A small contrastive image-text model, trained from scratch.
Model: 16.7M parameters, 32-pixel images, encoder arch convnext_v2, encoder norm layernorm, encoder activation geglu, encoder moe soft, encoder num experts 8, encoder patch size [2, 2], encoder widths [64, 128, 256], text encoder width 384, text encoder norm layernorm, text encoder activation gelu_tanh.
Rows from block 5 of the text encoder of a small contrastive image-text model, named by matrix and row number. Rows with one number belong to one neuron. Each number is 50 + 12 x the weight over its row's rms, rounded and kept within 0 to 99. All counts start at 0.
After each neuron's rows are labels from the 100 texts, of 14848, where the neuron reaches its highest value: "tokens" is the input token at the peak. Only what is clearly more common there than usual is listed. The data: drawings of small networks of dots and links. In brackets: how many of the 100.
# fc1: MLP up (text_encoder.blocks.5.mlp.fc1.weight, 1536x384), inputs 96-191
# fc2: MLP down (text_encoder.blocks.5.mlp.fc2.weight, 384x1536, transposed), outputs 96-191

fc1.315:50 52 48 50 50 50 50 53 51 60 50 50 74 45 50 63 50 39 63 68 45 84 50 29 50 50 51 38 50 32 50 36 54 49 33 54 22 31 50 67 50 37 63 48 58 50 60 50 40 44 50 60 50 30 64 28 50 41 69 45 80 34 47 66 55 50 56 50 30 33 64 51 48 50 51 41 38 65 50 37 50 23 50 50 50 84 50 57 31 53 66 50 50 42 50 53
fc2.315:39 50 39 50 50 56 37 59 65 39 67 56 57 56 50 54 51 31 59 48 36 43 47 50 50 50 68 50 50 20 34 70 50 67 68 10 67 52 64 57 50 50 41 50 37 50 45 75 50 50 55 53 50 56 50 27 50 41 50 41 47 50 66 50 50 77 60 50 50 50 60 55 50 50 47 76 50 52 70 50 68 48 50 30 50 50 53 63 50 50 26 52 32 45 50 50
tokens: "y" (100)

fc1.433:44 39 56 60 27 63 66 51 77 59 49 63 50 73 39 50 62 69 25 71 59 27 82 65 52 51 43 42 25 34 28 53 51 63 50 50 55 11 50 45 19 51 50 68 54 29 52 59 50 54 50 50 44 50 50 45 38 26 50 51 50 50 38 50 45 50 50 41 52 50 38 50 33 41 26 50 25 50 61 50 50 34 50 50 35 70 50 49 39 33 56 46 47 44 55 63
fc2.433:64 28 40 47 82 65 50 50 69 50 52 53 50 55 21 64 50 50 65 22 69 53 50 50 55 51 49 50 50 47 50 50 40 50 49 56 41 50 67 48 50 52 55 55 50 51 50 25 50 52 42 43 55 44 48 87 55 48 53 46 37 47 50 50 74 63 33 39 35 40 44 26 33 38 36 37 50 45 47 16 38 56 09 42 50 50 50 26 50 28 51 25 69 50 31 55
tokens: "s" (43); "<end>" (27); "h" (23)

fc1.157:50 38 71 43 50 29 46 50 50 54 23 39 43 50 52 45 52 43 82 27 50 55 48 42 50 45 50 45 27 49 50 36 50 36 40 29 67 50 38 78 08 50 50 50 50 50 57 50 44 45 28 39 57 65 50 50 37 35 45 80 23 44 61 41 23 57 50 29 49 49 61 59 53 39 32 25 50 50 51 71 47 53 67 45 51 73 64 50 43 58 65 52 50 50 50 50
fc2.157:57 29 45 50 50 50 31 54 37 77 34 52 50 42 44 52 67 58 55 50 28 48 66 47 57 50 47 60 31 50 58 50 37 30 53 42 46 50 44 50 31 61 40 50 50 50 23 50 64 43 37 41 73 73 46 50 50 50 50 19 54 50 66 50 38 40 32 65 78 49 50 59 51 50 50 62 52 54 15 59 66 73 64 49 56 54 47 44 57 63 50 32 50 70 49 38
tokens: "9" (75); "1" (16); "8" (9)

fc1.684:43 56 63 37 52 58 26 68 48 50 80 51 39 70 59 21 50 50 50 30 54 53 50 19 44 79 58 38 50 50 50 57 57 43 52 50 50 33 57 76 35 73 66 50 50 83 50 61 73 30 64 50 50 48 39 50 50 48 89 54 23 52 48 31 50 50 50 47 50 63 50 50 50 72 50 73 54 60 42 50 59 47 59 50 50 33 48 50 24 54 55 59 47 50 43 71
fc2.684:43 50 50 50 46 36 38 57 32 50 50 66 52 50 50 44 53 29 50 39 50 32 43 50 31 47 39 32 53 50 51 39 69 62 50 56 31 47 30 30 63 53 40 50 50 50 26 54 79 50 45 65 70 79 54 50 52 50 62 43 56 50 53 50 50 50 33 32 85 87 82 50 50 47 60 63 61 55 46 37 24 50 72 54 50 50 81 40 53 50 50 62 46 52 57 49
tokens: "y" (100)

fc1.255:68 60 63 50 31 26 45 35 27 44 53 44 65 86 64 51 49 60 50 45 69 50 31 44 50 50 46 50 46 50 50 16 59 49 62 30 53 36 55 50 52 54 44 79 61 59 35 55 50 37 62 50 48 61 48 38 33 41 54 50 36 43 56 63 24 50 32 44 59 32 42 45 58 50 68 45 68 54 57 50 49 33 62 39 55 50 41 47 50 50 49 69 51 65 47 50
fc2.255:27 50 44 38 53 71 50 29 50 41 42 50 50 33 37 31 63 51 51 48 52 61 50 50 43 55 50 56 58 67 44 59 52 50 29 50 53 50 50 73 35 38 56 66 40 54 50 63 30 60 43 56 45 52 50 48 50 73 46 67 63 50 50 41 45 50 50 44 76 63 56 55 50 50 50 73 43 55 50 45 37 56 50 50 51 39 50 39 64 71 44 65 56 58 65 50
tokens: "5" (74); "7" (18); "8" (7)

fc1.347:56 50 48 50 55 59 50 16 50 50 44 53 11 55 46 40 54 50 54 31 56 50 56 34 66 69 50 50 60 53 50 62 58 50 60 50 50 50 29 55 45 60 50 27 52 34 50 50 50 44 43 72 59 44 50 68 35 59 50 74 50 63 52 50 50 50 50 50 50 52 50 59 50 55 50 56 48 25 47 64 37 50 64 50 50 21 50 43 66 41 50 94 50 47 55 64
fc2.347:62 50 47 65 50 45 73 50 43 47 50 50 50 73 50 46 50 51 74 30 74 49 63 45 69 62 68 45 48 20 58 64 36 43 50 54 62 52 50 50 16 72 73 25 50 50 73 42 78 31 58 63 39 75 38 50 50 50 50 50 50 65 50 44 46 50 50 62 50 64 58 30 80 59 35 44 34 50 44 60 75 37 62 36 66 55 54 42 58 43 39 65 36 70 35 59
tokens: "2" (67); " " (33)

fc1.199:45 50 39 64 57 18 45 51 35 47 43 50 59 53 50 31 50 50 57 28 53 31 71 52 66 55 68 48 50 48 51 16 42 50 63 50 51 35 50 50 64 42 58 50 37 58 50 65 44 50 50 50 57 53 44 50 54 50 44 50 56 50 50 39 50 27 50 43 66 28 39 50 57 16 43 38 65 60 50 51 60 44 71 50 43 30 63 50 78 51 48 47 47 37 17 37
fc2.199:50 50 42 78 30 43 39 49 40 22 42 57 30 36 54 50 52 46 65 37 44 41 39 64 50 50 75 64 50 30 61 87 85 50 57 36 50 32 59 55 49 50 31 49 55 46 50 59 50 50 47 48 64 56 42 54 66 41 50 50 49 50 53 33 66 25 67 50 50 57 23 40 65 50 55 38 50 61 36 42 50 23 64 81 50 79 65 44 53 25 55 35 50 50 50 49
tokens: "9" (43); "3" (37); "8" (14)

fc1.430:33 50 36 58 66 50 50 50 41 50 75 50 58 67 31 73 40 50 50 44 50 37 32 50 50 39 50 50 50 53 33 23 66 44 37 64 57 59 50 47 45 50 70 58 56 40 52 58 50 50 40 39 32 50 50 50 62 72 45 50 50 68 50 23 21 76 69 50 39 75 50 50 47 30 50 60 45 74 50 50 66 29 83 46 47 27 50 52 50 60 48 66 64 50 50 50
fc2.430:50 52 62 50 43 46 50 77 59 50 85 50 36 53 44 70 54 59 60 50 54 35 44 43 59 50 62 42 67 50 00 46 55 50 50 42 58 50 59 71 64 26 50 29 50 50 43 50 50 50 53 50 40 31 36 33 50 71 58 50 30 50 50 39 22 38 75 55 50 50 50 50 50 39 50 50 50 50 25 50 59 30 71 62 44 46 50 50 64 64 49 50 78 70 45 50
tokens: "1" (79); "8" (20)

fc1.546:39 30 50 50 41 53 44 40 50 62 65 50 57 50 62 50 37 50 78 39 50 51 30 52 31 50 41 46 49 52 55 30 75 74 36 81 74 36 50 40 53 64 50 63 65 35 59 50 50 38 50 58 50 42 57 50 62 63 30 59 47 50 50 50 42 54 42 50 33 50 41 45 43 50 54 30 43 66 61 50 74 23 50 37 67 60 50 22 67 45 50 50 50 54 45 58
fc2.546:50 50 50 70 50 55 42 32 85 50 61 53 46 66 55 34 42 39 45 53 61 63 50 65 50 81 50 50 52 50 61 56 48 44 11 50 50 64 73 42 50 31 50 50 50 51 50 45 40 43 51 50 50 43 54 38 64 50 65 50 50 34 30 65 54 61 36 85 50 50 40 57 47 66 36 34 58 50 42 57 56 24 46 77 50 50 39 31 54 50 47 21 57 65 58 37
tokens: "1" (49); "9" (27); "8" (24)

fc1.656:50 59 53 50 25 37 50 50 29 50 45 54 52 75 50 39 35 70 63 11 63 14 50 74 49 50 35 54 43 50 52 50 55 62 65 50 50 46 33 76 29 50 53 75 49 27 58 63 54 23 50 46 50 43 57 56 53 68 48 50 50 28 61 44 75 62 50 50 50 51 46 27 50 41 22 75 42 50 60 50 54 42 67 58 51 70 50 56 74 50 33 56 40 44 50 36
fc2.656:50 49 46 45 50 36 70 45 50 73 51 51 53 50 37 37 50 51 58 56 50 50 48 46 50 42 54 46 50 36 71 50 53 59 41 46 50 79 50 46 50 34 21 50 68 49 57 30 04 36 73 40 77 50 82 47 30 50 27 58 39 43 64 52 34 46 50 64 46 53 60 32 50 50 50 59 50 56 58 52 58 50 45 38 44 74 27 50 51 50 50 78 50 63 40 67
tokens: "<end>" (29); "1" (26); "9" (17); "8" (12)

fc1.579:50 50 48 50 40 40 60 50 50 37 50 40 50 50 62 50 32 59 34 50 50 50 49 50 39 62 40 40 60 50 50 34 47 45 45 50 50 22 43 54 50 41 50 44 50 50 55 79 50 50 72 50 44 50 67 78 50 50 38 50 46 50 50 50 22 24 38 35 63 34 48 56 50 50 17 50 22 72 50 50 50 50 68 55 45 55 25 69 71 50 50 99 50 55 64 72
fc2.579:18 46 50 56 50 50 50 44 35 14 55 68 50 49 59 53 50 50 55 58 42 42 44 50 48 67 30 53 36 32 42 38 50 57 50 50 50 62 50 50 50 60 21 65 72 50 58 50 62 50 65 50 61 50 63 50 45 58 40 50 50 50 47 50 55 47 39 28 63 50 50 50 50 50 45 84 22 50 56 61 78 47 50 70 50 50 50 50 77 68 50 50 53 50 53 50
tokens: "<end>" (51); "1" (29); "9" (20)

fc1.515:54 35 50 57 42 52 35 49 39 50 59 45 29 80 47 46 53 69 50 47 50 62 50 54 40 51 37 55 50 33 41 24 43 58 50 28 50 37 60 50 45 50 60 46 00 50 51 50 70 29 49 50 50 52 59 55 50 53 50 67 31 49 38 54 70 44 50 39 50 50 61 56 43 56 46 37 33 50 31 70 38 50 50 46 50 50 42 40 70 50 24 50 32 47 50 56
fc2.515:50 35 58 33 48 50 50 35 55 41 27 57 51 51 50 50 61 50 55 50 49 50 22 41 58 44 47 53 34 50 50 31 42 49 56 32 50 33 65 22 50 70 60 41 15 51 48 33 50 32 50 57 50 50 48 50 58 46 67 50 53 82 44 50 49 34 50 50 50 50 31 50 38 35 42 44 50 50 47 67 50 49 73 38 29 55 44 22 80 24 50 37 50 58 64 43
tokens: "5" (54); "6" (22); "7" (16); "8" (7)

fc1.608:56 49 50 41 56 70 50 68 47 50 65 50 50 57 50 50 54 71 61 39 42 97 50 21 50 59 53 35 46 50 47 50 33 28 55 33 64 42 47 65 41 48 50 36 57 36 36 55 50 50 45 50 33 39 74 67 54 40 35 59 51 26 62 51 50 50 50 47 50 60 64 44 50 50 47 30 50 46 54 50 58 27 34 50 50 50 50 52 46 40 50 57 46 50 50 64
fc2.608:50 45 50 55 50 45 34 50 25 50 33 43 80 34 44 19 50 38 28 80 30 63 54 50 31 32 56 47 39 47 27 22 36 45 58 56 62 54 48 57 50 42 68 57 36 55 40 50 27 50 50 55 50 39 45 50 49 53 50 54 50 50 56 56 58 86 53 44 50 45 37 57 61 73 41 42 50 31 34 48 53 50 60 48 67 33 51 45 47 50 86 46 34 43 40 50
tokens: " " (100)

fc1.534:50 45 46 48 45 46 50 51 32 59 76 50 42 81 66 47 48 50 50 22 50 57 64 50 50 50 38 50 47 47 32 18 81 50 39 71 50 42 38 78 54 27 36 52 61 59 50 42 50 50 50 24 50 50 50 39 55 50 50 56 50 65 49 69 64 50 32 50 50 55 40 50 50 47 58 40 64 50 54 50 58 26 59 48 50 32 32 59 19 61 48 69 48 44 53 50
fc2.534:52 47 50 57 55 58 50 49 50 63 50 50 43 51 47 43 57 84 37 44 46 46 65 53 58 64 50 50 50 57 51 55 56 59 38 50 50 32 45 50 50 47 50 42 63 51 39 35 50 64 78 47 61 53 45 50 59 26 36 60 30 50 50 57 50 45 42 28 27 50 58 50 25 33 51 27 61 48 60 36 80 45 58 76 27 36 34 48 75 86 50 50 50 31 47 50
tokens: "1" (59); "3" (29); "9" (12)

fc1.221:50 38 44 50 50 41 43 55 37 48 50 46 50 50 59 42 65 50 69 50 61 56 70 27 50 53 62 35 57 70 55 31 50 51 61 50 67 48 68 21 45 33 40 62 50 62 71 50 48 50 50 50 50 63 72 76 50 38 75 59 46 50 62 56 56 16 36 45 48 61 59 50 76 60 47 70 49 77 38 50 59 24 42 50 50 50 48 53 35 51 62 53 50 47 65 53
fc2.221:50 30 69 36 72 33 85 50 49 50 50 58 74 50 44 50 50 50 37 50 50 50 31 35 35 36 50 50 50 43 55 74 50 29 50 43 44 65 50 68 58 36 71 22 25 50 36 50 52 50 50 50 36 38 78 50 47 50 46 51 50 72 64 50 50 50 50 59 59 50 60 56 49 50 50 58 31 36 50 56 25 38 43 58 42 51 58 50 63 74 80 50 65 23 28 24
tokens: "<end>" (53); "d" (36)